config.toml
model = "masked image model"
dataset = "procedural textures in two colours, tilted and lit"
train_examples = 195000
image_size = 40
crop_scale_min = 1
horizontal_flip = true
translate = 0.06
method = "simmim"
mask_ratio = 0.6
loss = "l1"
arch = "convnext_v2"
isotropic = false
norm = "layernorm"
activation = "gelu_tanh"
mlp_ratio = 4
inner_norm = false
patch_size = [2, 2]
depths = [3, 6, 6]
widths = [48, 96, 192]
kernel_size = 7
init = "small_normal"
residual_init = "scaled_by_depth"
optimizer = "muon"
muon_scale = "match_rms_adamw"
lr = 0.002
momentum = 0.95
nesterov = true
orthogonalizer = "polar_express"
adamw_lr_other_params = 0.0027
steps = 21200
batch_size = 128
epochs = 13.9
lr_schedule = "wsd"
decay_fraction = 0.4
final_lr_fraction = 0.01
warmup_steps = 1060
weight_decay = 0.03
adamw_weight_decay_other_params = 0.05
Rows from block 10, named by matrix and row number. Each number is 50 + 10 x the weight over its row's rms, rounded and kept within 0 to 99. All counts start at 0. After the name is the row's rms in percent of the matrix's.
# f: depthwise 7x7 conv (model.blocks.10.mixer.f.weight, 192x1x7x7, trained with AdamW), a 7x7 kernel
f.22 101:43 43 47 45 43 42 42 43 42 47 46 45 42 46 45 44 47 60 49 44 41 44 44 62 99 60 45 45 44 44 48 60 46 44 48 46 41 43 45 45 43 43 43 42 42 46 46 43 43
f.23 097:47 53 51 51 52 52 51 48 46 54 53 53 53 51 51 53 44 39 53 50 52 53 56 78 99 78 55 54 51 53 49 40 45 51 50 50 54 54 54 53 49 49 48 52 53 50 49 49 50
f.24 102:46 41 49 42 48 46 42 39 46 41 41 43 45 42 39 41 37 45 42 41 45 35 38 38 15 37 36 38 41 42 44 38 36 40 35 43 48 44 42 44 39 40 41 45 48 44 46 47 46
f.25 068:54 53 52 52 54 52 55 53 54 50 54 52 54 55 53 52 51 53 54 53 51 55 50 51 00 50 52 52 55 51 54 53 49 51 53 52 52 54 52 53 54 54 50 54 53 55 56 51 53
f.26 088:47 51 50 50 46 48 49 47 46 49 48 49 48 49 52 50 49 51 50 50 49 48 48 49 99 50 48 50 52 51 50 50 47 51 48 50 49 47 51 50 47 48 53 48 48 50 51 49 50
f.27 087:44 54 52 52 55 46 50 49 54 46 47 54 47 47 50 48 48 51 56 47 55 48 52 53 00 53 49 45 50 46 46 71 48 49 48 49 49 47 49 49 49 46 45 50 51 52 49 49 51
f.28 091:61 60 57 62 58 54 59 58 58 60 64 57 52 60 58 61 67 66 60 56 61 58 58 59 58 59 61 57 57 56 60 65 72 57 61 62 54 62 65 61 58 56 61 53 59 59 57 55 63
f.29 096:45 46 43 47 49 45 42 44 48 47 49 49 44 42 44 50 50 68 55 48 47 46 51 66 99 67 53 45 44 49 58 64 49 49 43 41 47 47 48 48 48 46 42 45 46 46 41 42 46
f.30 089:46 49 52 56 48 49 45 51 49 48 51 50 51 50 51 52 51 50 51 50 49 50 49 55 99 50 52 51 48 53 52 47 50 51 49 48 47 51 51 50 50 51 52 52 47 52 49 47 44
f.31 097:61 59 56 56 57 61 63 65 65 54 60 62 60 61 56 64 58 57 61 59 60 58 63 59 52 58 60 55 61 59 62 56 56 62 60 60 62 59 58 61 63 63 65 58 60 54 57 62 59
f.32 097:45 43 50 53 51 46 49 52 52 47 50 47 52 45 52 48 67 11 51 51 49 51 53 00 43 47 51 51 50 53 48 55 47 51 50 49 49 50 52 48 45 55 44 48 52 45 48 50 49
f.33 100:46 46 51 54 46 46 47 55 48 52 55 53 49 52 43 54 54 40 51 47 54 50 57 00 72 48 50 53 48 52 53 49 50 47 51 47 53 52 50 49 52 49 49 45 51 48 52 49 49
f.34 135:41 41 44 49 54 56 59 42 40 41 48 55 60 58 46 45 22 47 76 59 57 53 52 56 49 56 52 53 58 59 77 46 23 44 46 57 61 54 48 42 41 42 56 57 54 49 43 42 39
f.35 089:48 50 50 52 56 51 45 52 51 53 52 53 50 54 50 55 54 55 44 51 53 52 55 63 99 66 53 48 57 53 43 66 44 49 48 48 51 52 56 50 50 51 49 50 52 49 54 48 51
f.36 088:50 52 52 56 52 52 51 54 56 52 56 53 55 51 53 48 52 65 50 53 50 56 55 66 99 63 58 56 49 52 51 69 53 51 49 50 54 51 56 50 51 52 56 53 50 54 54 54 50
f.37 116:59 56 58 62 60 60 54 57 55 56 62 60 55 57 58 62 54 45 56 54 56 59 57 40 08 43 59 57 57 55 56 47 54 60 61 58 59 61 62 54 57 59 54 60 60 62 57 58 55
f.38 096:54 57 55 58 57 56 50 53 55 57 60 57 55 57 54 57 52 34 49 59 59 60 55 38 02 38 53 58 57 59 48 34 48 57 57 55 56 59 58 59 54 53 52 55 60 57 55 57 53
f.39 092:50 57 52 55 47 52 44 49 51 55 49 51 49 43 46 54 46 60 51 58 46 53 53 71 99 78 50 55 59 51 47 47 60 47 51 54 54 49 58 59 53 55 46 52 57 53 52 54 47
f.40 096:52 48 45 38 48 42 49 50 40 37 44 42 46 52 45 41 50 65 41 41 47 40 48 71 93 64 47 39 44 38 45 68 48 45 44 47 43 43 49 42 44 46 53 43 45 37 48 48 53
f.41 093:53 49 51 54 52 51 52 48 51 54 51 51 56 52 53 52 53 62 54 53 54 49 53 62 99 56 54 51 53 55 58 56 56 52 51 50 50 52 52 52 51 50 50 52 52 52 55 52 53
f.42 108:53 52 49 47 49 52 49 51 48 49 48 47 49 53 48 46 53 45 44 48 47 44 53 37 00 40 51 44 49 47 43 41 52 46 47 49 48 47 49 47 49 49 54 50 52 45 47 52 55
f.43 091:51 45 56 54 38 51 50 49 42 52 60 51 51 55 57 50 47 85 47 51 61 52 57 82 55 24 40 42 42 52 46 24 53 49 50 49 47 48 40 46 59 53 50 50 60 45 49 54 50
f.44 078:41 39 43 34 48 39 42 35 38 41 39 44 38 40 41 41 46 47 47 39 39 38 41 53 63 51 39 37 41 39 47 52 50 37 41 41 31 38 38 38 42 42 46 32 36 40 43 43 46
f.45 123:24 42 54 54 48 48 57 43 45 47 56 59 54 45 52 46 52 71 73 55 43 49 50 70 59 68 49 49 42 52 72 71 54 46 50 49 52 58 57 46 44 44 60 49 46 54 54 44 26
f.46 099:43 47 46 47 41 38 39 45 45 44 42 43 42 44 45 45 33 32 40 43 44 43 43 32 13 35 40 45 46 44 41 30 37 44 47 42 41 43 46 46 46 48 45 41 43 44 45 47 48
f.47 122:58 49 46 49 47 48 59 48 43 36 38 37 41 48 47 35 30 47 29 36 48 50 39 47 70 48 38 49 48 35 30 49 32 35 44 46 41 34 38 35 42 49 58 46 46 50 46 46 58
f.48 112:54 52 51 52 53 52 54 54 53 55 54 52 54 53 53 49 51 51 48 51 54 46 49 54 00 51 50 49 54 55 46 56 53 53 54 53 53 53 50 50 53 53 51 51 50 56 51 51 50
f.49 116:66 60 54 19 55 58 60 51 53 56 40 53 53 52 54 54 62 32 48 53 58 27 41 44 44 40 39 30 51 52 46 41 57 52 44 58 55 54 34 56 56 59 52 55 54 28 46 58 53
f.50 096:47 48 46 47 46 47 50 48 48 47 43 49 48 49 46 48 43 28 38 46 42 48 43 26 07 26 46 48 45 44 40 28 42 46 45 47 46 46 47 45 46 50 50 48 46 48 47 47 50
f.51 081:53 50 50 51 55 53 47 54 51 55 53 52 48 53 51 48 49 49 44 51 51 50 50 51 99 48 55 50 55 48 44 48 49 50 50 47 51 51 53 53 49 50 51 52 51 52 48 51 53
f.52 088:51 55 51 53 47 53 54 54 56 49 54 50 49 55 47 53 45 58 63 45 50 51 53 50 00 83 55 52 49 54 57 52 44 56 47 52 49 53 56 48 55 54 58 50 54 53 53 52 50
f.53 087:53 51 53 52 53 52 53 50 51 54 51 52 49 53 51 49 49 53 52 51 49 51 50 52 00 55 52 48 49 52 52 49 51 51 52 53 50 51 50 51 52 54 50 51 50 51 50 51 52
f.54 079:49 47 48 48 48 50 54 50 51 48 48 48 48 45 52 51 52 52 49 48 52 48 51 51 99 49 46 48 49 48 49 43 50 47 48 50 51 51 46 53 45 52 51 44 45 47 47 49 53
f.55 111:48 50 51 51 51 47 48 49 54 47 43 47 51 53 52 39 41 29 43 44 45 36 34 26 15 26 34 36 48 43 45 31 43 44 48 53 48 46 41 48 50 52 51 48 48 49 54 51 44
f.56 105:51 50 52 49 51 52 53 51 48 51 51 48 48 51 48 47 53 48 47 48 50 47 51 00 72 49 49 51 49 51 51 52 52 45 49 51 54 48 50 51 51 52 50 53 50 52 46 47 50
f.57 114:51 53 51 51 48 53 53 51 51 49 53 48 50 52 56 55 49 52 55 52 58 63 65 73 00 72 65 64 57 54 53 55 50 53 56 51 50 48 53 49 50 53 55 54 49 51 52 54 52
f.58 090:49 44 57 51 43 51 37 45 42 48 54 41 47 49 59 50 74 62 25 40 43 55 53 66 39 63 54 48 40 43 26 64 75 50 55 52 40 44 57 51 41 43 40 49 39 56 55 45 50
f.59 080:48 50 48 44 50 51 50 47 50 50 50 48 51 46 46 50 47 52 51 47 48 53 52 42 99 55 50 52 51 52 46 25 54 49 49 45 50 50 52 50 47 47 50 52 49 48 51 46 50
f.60 067:28 35 44 44 39 35 32 38 41 51 43 58 40 35 46 48 58 48 55 48 41 40 44 50 30 46 42 42 44 45 56 57 54 51 57 41 41 53 44 46 48 41 33 32 48 36 45 33 36
f.61 092:49 51 50 54 48 52 50 49 50 50 48 47 49 47 47 51 50 66 53 47 50 48 50 53 00 51 50 52 48 51 54 52 48 50 53 45 48 51 52 51 53 46 50 52 50 49 47 49 48
f.62 129:56 61 58 52 57 60 61 58 57 56 48 57 58 63 64 60 61 45 61 62 63 65 65 60 47 59 64 65 67 60 62 48 62 63 62 64 59 53 49 55 54 57 63 61 59 53 58 63 59
f.63 166:24 38 47 49 53 63 80 39 42 46 49 52 57 65 48 45 45 46 48 53 54 49 50 47 53 48 49 50 53 53 48 47 45 46 47 64 58 52 49 45 41 39 80 64 53 49 46 39 24
f.64 116:47 42 37 42 39 46 45 41 47 41 41 38 40 48 39 42 37 32 36 43 44 37 42 30 47 33 43 37 44 41 37 32 38 42 39 45 43 40 41 42 45 44 43 42 43 40 37 40 46
f.65 107:42 48 46 36 31 39 45 49 44 44 41 40 44 46 46 46 37 25 37 48 41 45 45 33 41 35 44 38 39 47 37 25 37 45 51 44 44 42 39 46 45 47 46 40 35 39 48 48 45
f.66 107:47 52 51 48 49 51 54 49 50 51 49 53 55 52 49 53 54 71 64 54 47 46 48 75 96 74 49 47 51 54 63 74 52 50 52 52 52 52 51 50 52 51 49 49 48 49 51 49 50
f.67 090:52 49 48 51 50 50 48 51 52 48 50 52 53 48 52 51 50 51 50 51 50 51 50 51 00 53 50 50 54 50 53 50 53 48 50 49 52 50 50 50 50 53 46 48 52 50 53 50 53
f.68 097:64 61 58 63 63 60 61 65 59 61 60 61 59 61 59 57 63 59 55 58 59 55 55 58 62 55 55 56 60 57 59 62 63 57 61 60 60 58 61 60 61 61 57 64 61 61 59 62 60
f.69 093:49 44 42 42 45 41 45 47 43 45 45 43 44 47 44 45 39 33 33 38 46 44 42 43 04 46 41 41 40 42 38 35 43 45 46 45 46 49 46 46 46 52 44 49 45 39 39 45 45
f.70 105:42 45 44 44 45 42 42 43 44 45 45 43 45 43 43 45 48 58 48 46 42 44 43 58 99 59 45 43 44 45 48 58 48 44 44 45 44 43 46 45 45 41 42 43 45 42 45 45 42
f.71 086:45 48 52 44 48 45 48 42 46 51 42 43 44 43 48 45 38 44 54 46 41 45 44 40 00 41 41 46 45 43 51 47 34 47 46 42 40 51 44 43 48 47 50 43 42 47 47 41 43
f.72 119:45 48 47 53 51 50 46 43 44 48 57 51 45 45 43 43 53 74 50 41 43 44 43 59 97 60 42 42 44 42 50 75 54 41 40 42 44 51 57 48 44 44 44 48 52 55 49 48 45
f.73 094:45 46 50 55 54 51 50 49 52 52 47 49 50 53 45 50 53 53 46 50 47 49 52 47 00 53 52 51 48 52 48 52 51 50 49 53 51 51 51 51 50 52 55 46 55 51 54 49 54
f.74 097:48 46 53 47 49 50 47 45 46 45 50 51 49 51 52 53 51 39 49 54 48 51 48 41 30 70 45 53 50 50 46 99 63 52 52 49 50 52 45 46 52 54 52 50 48 49 48 51 51
f.75 115:50 49 48 50 51 50 49 49 47 47 45 51 50 45 50 48 46 54 52 47 51 49 55 33 99 29 56 49 51 50 50 55 48 49 50 49 48 50 47 48 49 47 47 51 47 48 49 47 50
f.76 088:49 47 45 46 48 45 46 49 48 48 48 48 46 50 46 49 47 38 49 49 50 47 47 51 99 37 49 47 47 44 43 40 48 46 49 46 47 52 45 44 50 48 44 50 45 45 47 48 44
f.77 096:51 51 49 50 51 48 51 49 48 50 50 49 51 47 50 53 58 44 54 49 50 51 53 46 00 45 50 49 48 52 52 41 54 51 50 50 50 50 52 51 51 50 47 49 53 54 46 52 49
f.78 093:46 43 33 36 38 39 44 40 39 41 41 39 42 41 42 40 47 52 48 40 37 42 38 56 75 57 41 34 43 41 44 51 46 43 40 40 38 38 40 39 42 42 46 46 37 37 39 39 48
f.79 101:61 57 61 59 60 60 60 63 59 59 62 64 59 62 62 61 61 54 57 59 57 60 63 52 47 51 65 61 62 58 58 53 60 62 59 58 59 62 63 61 61 59 63 57 62 62 58 60 58
f.80 093:47 44 38 40 50 52 46 42 40 45 44 42 46 46 36 35 29 54 39 41 41 41 41 56 73 54 41 36 41 33 28 51 37 39 38 43 44 43 44 44 38 40 50 45 47 39 45 43 43
f.81 083:55 45 47 54 52 48 48 47 47 52 47 47 52 48 50 54 44 13 55 49 47 48 51 26 05 42 48 56 51 43 49 31 52 48 51 52 48 50 40 44 48 50 53 52 51 51 46 50 53
f.82 098:51 51 47 50 48 50 52 50 47 49 50 46 52 48 53 51 52 54 40 52 48 49 48 46 18 99 51 49 54 53 53 38 48 48 51 49 47 47 50 47 52 50 50 51 51 55 51 47 49